config.toml
horizontal_flip = true
targets = ["setting"]
depths = [4, 7, 7]
kernel_size = 3
avg_pool_shortcut = false
beta2 = 0.999
lr = 0.0017
precondition_frequency = 50
lr_schedule = "cosine"
warmup_steps = 1000
Rows from block 12, named by matrix and row number. Each number is 200 + 20 x the weight over the matrix's rms, rounded and kept within 0 to 999. All counts start at 0.
# convs0: reduce pointwise conv (model.blocks.12.convs.0.weight, 192x768x1x1), inputs 540-599
convs0.93,175,182,200,210,154,216,239,161,234,201,150,180,203,175,200,211,226,230,199,163,206,182,205,189,154,231,185,204,231,229,231,186,217,203,190,185,203,189,237,184,183,183,212,186,227,167,202,228,189,234,224,203,221,199,246,181,153,216,183,192
convs0.94,211,211,228,216,186,237,194,202,201,185,208,206,179,220,210,230,207,176,203,230,197,206,212,178,153,193,184,182,205,212,186,195,210,203,191,235,198,210,185,206,198,203,203,207,185,190,194,194,224,168,197,234,194,168,207,220,205,171,168,174
convs0.95,176,188,201,239,196,174,182,206,206,162,179,203,164,213,218,186,211,224,177,198,204,180,227,213,199,226,196,199,205,165,204,164,253,202,263,168,209,190,174,189,217,176,220,153,260,219,207,217,188,182,195,167,192,201,163,163,248,184,191,241
convs0.96,189,194,223,201,204,160,207,192,215,191,180,171,208,185,176,191,210,201,201,194,203,220,203,182,239,216,168,200,229,188,198,202,206,242,199,192,194,198,179,187,195,237,231,203,196,184,194,233,204,223,201,226,200,221,224,247,250,176,165,194
convs0.97,187,222,257,212,175,213,169,220,205,173,215,168,190,217,201,224,240,198,211,211,185,196,195,170,184,213,176,191,187,195,174,201,200,218,239,195,216,270,218,172,173,192,239,223,192,218,198,213,173,194,182,201,210,191,215,233,198,210,178,233
convs0.98,209,232,173,208,185,209,205,190,220,205,172,204,199,198,187,206,167,200,180,182,202,188,173,193,193,217,173,237,234,216,206,191,193,214,165,217,203,267,174,224,200,158,195,219,198,174,199,161,218,227,222,209,215,227,199,186,196,186,259,182
convs0.99,248,200,221,213,161,178,181,199,222,184,217,209,198,187,204,208,191,153,201,210,184,154,210,174,178,192,189,206,202,190,213,212,234,185,158,209,229,215,208,207,207,226,204,228,174,176,208,187,199,202,240,179,211,203,238,226,220,200,210,197
convs0.100,218,191,159,212,237,172,209,166,196,203,198,259,159,212,221,220,217,217,206,227,195,183,159,253,174,217,217,186,198,197,204,206,206,196,181,205,222,175,241,194,174,194,208,145,258,204,169,178,171,181,240,218,227,192,202,176,207,199,184,197
convs0.101,207,195,194,221,193,203,186,184,208,245,171,184,205,210,203,241,181,168,176,215,189,223,194,218,233,191,198,211,166,185,203,151,194,215,222,212,168,193,229,177,162,201,216,185,185,188,227,184,189,241,182,246,192,202,201,201,215,190,230,182
convs0.102,188,185,177,211,214,194,186,174,171,204,208,202,195,204,208,215,231,199,185,204,212,205,200,197,230,221,195,214,202,202,199,223,209,253,196,181,243,214,211,206,214,235,190,153,229,189,191,200,188,188,184,228,201,197,193,226,236,246,194,178
convs0.103,188,182,199,158,216,198,158,172,194,207,185,149,198,179,227,173,165,187,186,222,225,202,199,199,152,201,227,186,205,161,215,216,212,181,242,205,230,188,194,229,195,190,161,205,219,213,205,202,223,194,204,177,173,147,166,198,205,263,207,202
convs0.104,169,165,200,233,206,218,197,174,184,198,203,186,191,179,197,193,155,200,183,208,209,212,180,194,203,184,189,222,196,163,203,184,198,202,195,191,185,197,185,196,189,169,219,162,164,198,189,148,228,185,181,193,202,218,227,188,182,181,232,186
convs0.105,194,197,196,194,209,157,183,136,213,232,206,228,227,210,193,201,177,194,171,153,183,197,206,224,194,229,219,185,212,215,190,209,207,220,207,207,205,190,203,166,178,179,232,212,199,172,208,149,208,196,202,206,197,199,219,184,196,241,240,219
convs0.106,189,197,219,298,184,196,204,207,207,186,191,226,190,225,206,191,189,201,212,192,169,198,189,185,227,212,198,212,182,186,194,193,219,183,207,209,209,186,224,214,197,238,172,188,170,219,229,173,202,166,198,234,216,215,218,198,218,187,227,174
convs0.107,156,211,192,214,200,205,170,182,199,205,209,225,200,174,171,175,180,206,184,188,193,171,185,161,209,191,198,196,190,202,187,196,179,174,188,188,213,198,178,234,199,198,191,184,234,242,216,251,195,181,201,206,213,187,197,214,216,224,194,200
convs0.108,224,168,186,202,180,212,212,197,196,185,186,222,230,197,231,167,168,198,228,205,226,236,211,177,232,224,187,210,225,232,233,220,180,199,205,174,227,196,210,225,176,187,216,173,143,177,185,194,229,172,169,188,245,197,195,220,216,241,196,173
convs0.109,168,181,221,205,196,189,226,181,180,202,177,189,160,180,199,210,176,175,205,185,200,179,205,196,205,194,220,211,142,184,214,186,201,201,206,228,196,205,199,182,191,162,209,231,177,190,221,176,176,198,225,220,196,181,165,203,192,207,209,195
convs0.110,184,181,169,189,216,216,217,208,170,188,193,200,195,191,197,220,197,234,194,206,199,191,219,189,225,193,204,207,171,204,184,197,179,202,163,194,209,226,198,204,187,200,217,195,223,195,205,246,192,206,202,170,219,193,195,178,206,201,201,203
convs0.111,179,197,223,231,207,200,192,215,188,183,189,199,189,206,208,213,178,202,214,194,188,191,204,219,229,233,183,234,191,227,172,218,162,206,169,200,210,227,178,200,171,201,172,175,168,182,214,168,197,225,189,227,176,187,276,180,191,195,151,173
convs0.112,206,180,199,220,188,202,208,219,174,182,208,222,196,192,207,246,213,168,187,186,195,180,208,196,201,199,194,196,171,167,200,196,188,192,185,187,167,200,142,204,201,197,177,192,257,203,193,205,201,187,191,185,183,182,244,205,233,170,187,180
convs0.113,178,218,186,219,197,186,252,186,223,205,203,220,214,213,207,188,205,225,163,211,201,201,230,267,220,204,229,181,208,200,219,205,172,218,201,207,204,211,221,194,203,181,225,180,178,205,206,199,195,217,201,152,196,214,211,219,188,229,171,195
convs0.114,196,234,203,250,226,150,177,184,196,193,177,204,201,203,196,194,223,218,188,212,226,251,203,197,202,217,192,201,227,205,211,167,207,218,220,189,220,174,198,158,222,211,184,193,196,197,193,231,194,182,182,181,226,196,196,218,169,191,222,230
convs0.115,211,214,219,228,187,231,198,220,189,183,197,195,231,227,175,204,214,184,179,212,202,203,228,211,210,182,188,184,179,175,189,213,192,189,219,173,202,226,166,200,217,204,229,176,229,196,193,183,197,216,221,223,170,188,212,198,211,199,214,211
convs0.116,167,190,173,164,201,218,252,178,177,205,197,209,174,196,194,168,192,157,170,213,186,184,201,184,219,211,165,223,242,186,217,198,194,177,209,228,182,159,200,188,186,145,245,182,260,217,163,177,180,179,196,210,192,193,164,200,196,200,195,195
convs0.117,212,230,176,186,233,189,160,186,204,215,225,173,168,196,195,185,192,216,251,166,188,214,163,224,192,197,201,168,198,172,220,223,196,183,194,233,187,207,232,191,183,217,212,216,211,200,194,188,188,205,229,199,207,180,199,212,173,217,245,196
convs0.118,222,188,203,205,224,207,212,210,189,170,233,221,196,190,235,204,189,199,190,223,159,162,173,213,202,230,188,182,225,161,240,197,196,158,217,184,203,239,229,197,216,249,220,207,175,215,212,183,211,190,247,195,167,206,226,200,193,185,214,234
convs0.119,199,183,238,222,211,172,215,166,217,190,169,214,214,218,226,179,203,228,180,204,222,167,195,213,212,230,198,226,176,188,198,197,186,165,216,210,210,206,199,203,205,171,189,189,193,208,188,196,200,194,248,174,200,197,205,215,212,204,204,175
convs0.120,183,202,178,146,178,191,209,193,218,231,200,157,209,216,253,217,207,224,202,171,211,180,218,199,203,222,201,216,214,196,218,205,214,215,202,210,226,174,215,164,192,197,205,234,188,197,228,192,202,176,157,191,202,187,188,174,225,180,223,197
convs0.121,176,179,241,223,193,196,174,184,179,209,215,198,210,194,180,187,172,184,189,203,189,178,185,199,166,217,210,205,180,177,208,204,208,219,185,213,211,222,222,233,211,198,179,198,218,199,190,215,154,219,186,189,180,210,191,175,216,190,202,215
convs0.122,219,205,211,230,196,183,187,218,176,198,195,183,220,183,199,191,182,213,223,202,192,189,208,191,221,210,182,201,191,193,168,214,209,187,188,183,177,147,232,233,194,168,182,216,116,216,195,241,315,193,207,190,227,186,216,208,228,196,180,179
convs0.123,190,201,201,176,174,201,188,211,179,192,227,209,183,206,190,206,193,201,243,207,189,188,183,217,218,197,197,209,207,202,203,200,181,226,194,187,190,182,187,156,162,226,227,187,196,167,202,185,192,205,181,212,242,198,230,173,217,181,163,232
convs0.124,194,197,173,204,182,202,194,208,198,193,173,224,208,179,185,197,186,208,176,198,204,218,189,181,181,210,210,220,175,162,200,187,212,197,206,205,203,208,169,206,204,189,186,169,190,187,210,191,235,213,207,213,191,201,208,223,202,204,225,213
convs0.125,193,191,188,158,201,167,227,232,177,195,192,179,198,212,223,187,195,179,195,197,177,220,177,208,206,237,198,211,162,256,234,223,235,200,200,191,220,189,196,185,191,165,206,181,195,246,190,245,229,207,233,198,174,191,219,180,190,221,210,193
convs0.126,188,203,215,167,196,209,194,151,174,173,151,188,236,185,190,186,189,219,205,192,208,217,194,222,175,181,197,218,186,188,176,177,145,208,202,214,206,218,154,197,213,223,217,217,199,166,200,205,176,208,218,223,247,203,204,186,170,225,171,214
convs0.127,211,169,207,180,208,189,224,191,204,260,224,212,218,199,184,201,182,202,212,179,190,217,210,196,181,191,206,203,192,160,221,205,162,227,179,220,230,179,189,208,212,213,212,210,196,167,195,198,220,206,173,200,216,190,189,178,178,191,203,189
convs0.128,199,204,226,183,204,204,203,221,190,218,202,212,178,217,174,179,206,183,203,167,218,205,238,205,219,218,175,224,175,173,195,189,165,175,188,209,224,232,187,211,222,257,220,198,180,197,179,191,177,184,213,184,231,201,209,202,217,219,180,183
convs0.129,195,216,181,232,183,192,176,200,200,223,205,201,187,213,167,199,186,197,180,228,203,192,221,206,164,175,202,219,210,199,189,192,213,186,173,202,213,217,206,183,181,223,196,218,201,189,191,203,210,227,264,182,198,209,241,225,175,209,207,227
convs0.130,198,243,207,167,181,212,181,168,228,206,168,192,197,213,209,200,201,235,189,178,167,186,202,220,202,216,239,211,179,176,197,176,199,186,224,177,224,183,188,193,189,213,189,184,190,163,177,202,160,185,162,203,227,196,202,208,175,190,217,211
convs0.131,218,190,174,195,194,203,200,190,209,230,206,161,178,178,220,219,169,220,215,182,198,167,195,180,188,190,203,197,188,195,237,185,190,208,196,238,194,199,186,198,191,170,213,184,187,202,212,230,174,159,196,231,185,188,206,225,223,241,183,219
convs0.132,232,198,181,201,181,196,204,169,226,168,230,181,147,230,212,217,235,208,204,200,195,237,200,199,215,182,225,178,194,260,176,234,164,201,154,214,202,207,198,192,226,183,213,185,184,177,172,199,204,193,192,195,198,215,198,202,202,164,208,205
convs0.133,202,238,215,172,197,181,196,190,202,190,194,154,220,218,184,209,176,197,180,187,195,201,185,209,193,222,159,227,169,175,209,189,190,166,181,209,170,231,167,221,198,171,190,230,180,186,197,232,188,202,204,183,159,231,170,217,193,234,167,191
convs0.134,213,192,210,204,194,172,194,221,185,186,230,205,241,251,182,186,203,181,218,198,190,219,189,227,196,225,211,206,182,198,229,179,205,181,212,179,300,226,175,200,200,189,194,168,182,227,202,175,158,177,175,202,202,204,140,184,211,176,178,189
convs0.135,189,207,219,166,194,236,166,174,202,196,179,149,222,228,189,226,210,228,175,203,197,204,202,177,221,194,187,159,217,196,220,175,205,206,194,195,212,217,185,195,192,206,220,197,176,209,200,234,202,244,178,202,263,172,173,182,186,202,177,191
convs0.136,228,218,197,191,189,181,237,210,193,199,204,195,209,193,190,180,213,200,191,193,193,213,187,183,191,238,185,165,194,162,212,223,153,213,196,184,184,207,188,233,164,157,222,191,137,234,164,197,186,225,211,178,175,194,213,197,213,206,183,235
convs0.137,193,206,199,217,216,202,208,175,170,161,206,155,202,221,170,204,209,179,169,185,214,228,197,182,217,199,221,189,223,210,221,190,202,174,205,228,165,188,232,186,214,216,176,198,226,219,209,215,147,181,222,198,212,203,183,208,247,195,150,199
convs0.138,206,167,204,190,179,212,189,171,214,195,230,174,180,224,211,226,204,193,186,198,193,212,214,176,212,206,186,197,166,202,183,204,240,192,210,213,187,216,209,195,192,217,208,189,182,206,221,190,188,193,192,203,201,213,220,172,218,186,207,242
convs0.139,199,150,198,174,223,213,218,214,208,175,217,180,228,194,202,200,209,178,203,206,235,196,197,219,216,204,196,200,204,195,184,176,194,219,218,194,198,177,197,192,214,173,174,177,226,194,190,182,208,210,169,193,190,196,197,204,234,210,199,187
convs0.140,204,220,210,159,207,197,170,245,209,199,165,174,226,170,205,209,170,211,200,233,207,211,169,230,220,201,193,174,180,240,205,238,246,169,179,184,218,222,159,228,203,170,196,219,183,194,221,226,261,183,182,177,204,203,197,198,212,177,174,235
convs0.141,172,197,191,226,217,206,172,207,191,199,200,163,170,210,205,251,219,227,223,220,202,184,179,196,181,202,186,184,188,198,214,176,253,201,206,190,194,213,226,172,211,185,206,235,192,216,216,171,166,206,217,224,207,203,221,184,190,185,225,206
convs0.142,236,204,202,224,182,220,208,154,175,183,221,193,183,227,205,232,155,215,195,195,231,234,210,155,198,210,176,200,166,199,210,198,204,226,209,181,216,192,203,217,185,172,225,205,166,193,202,244,245,167,214,291,152,192,232,199,232,142,190,194
convs0.143,166,226,186,189,199,216,236,205,143,189,234,199,201,189,228,215,182,184,198,207,226,195,183,230,219,200,213,235,156,243,214,194,173,215,196,203,200,197,182,215,195,201,180,204,162,206,192,178,185,239,236,206,142,190,190,187,146,199,206,185
convs0.144,234,208,206,188,215,167,194,185,232,175,188,235,191,198,179,200,186,194,234,224,210,235,192,154,162,200,232,202,194,204,199,203,210,227,235,221,183,175,154,155,177,197,218,205,185,176,227,176,179,178,232,171,182,208,190,189,237,216,183,206
convs0.145,187,185,235,228,206,278,174,169,192,197,166,173,201,208,214,191,184,198,193,245,189,209,214,192,202,181,186,190,178,229,202,200,173,219,194,195,158,179,208,225,193,261,193,188,177,224,231,219,193,172,247,181,204,203,213,191,162,177,217,201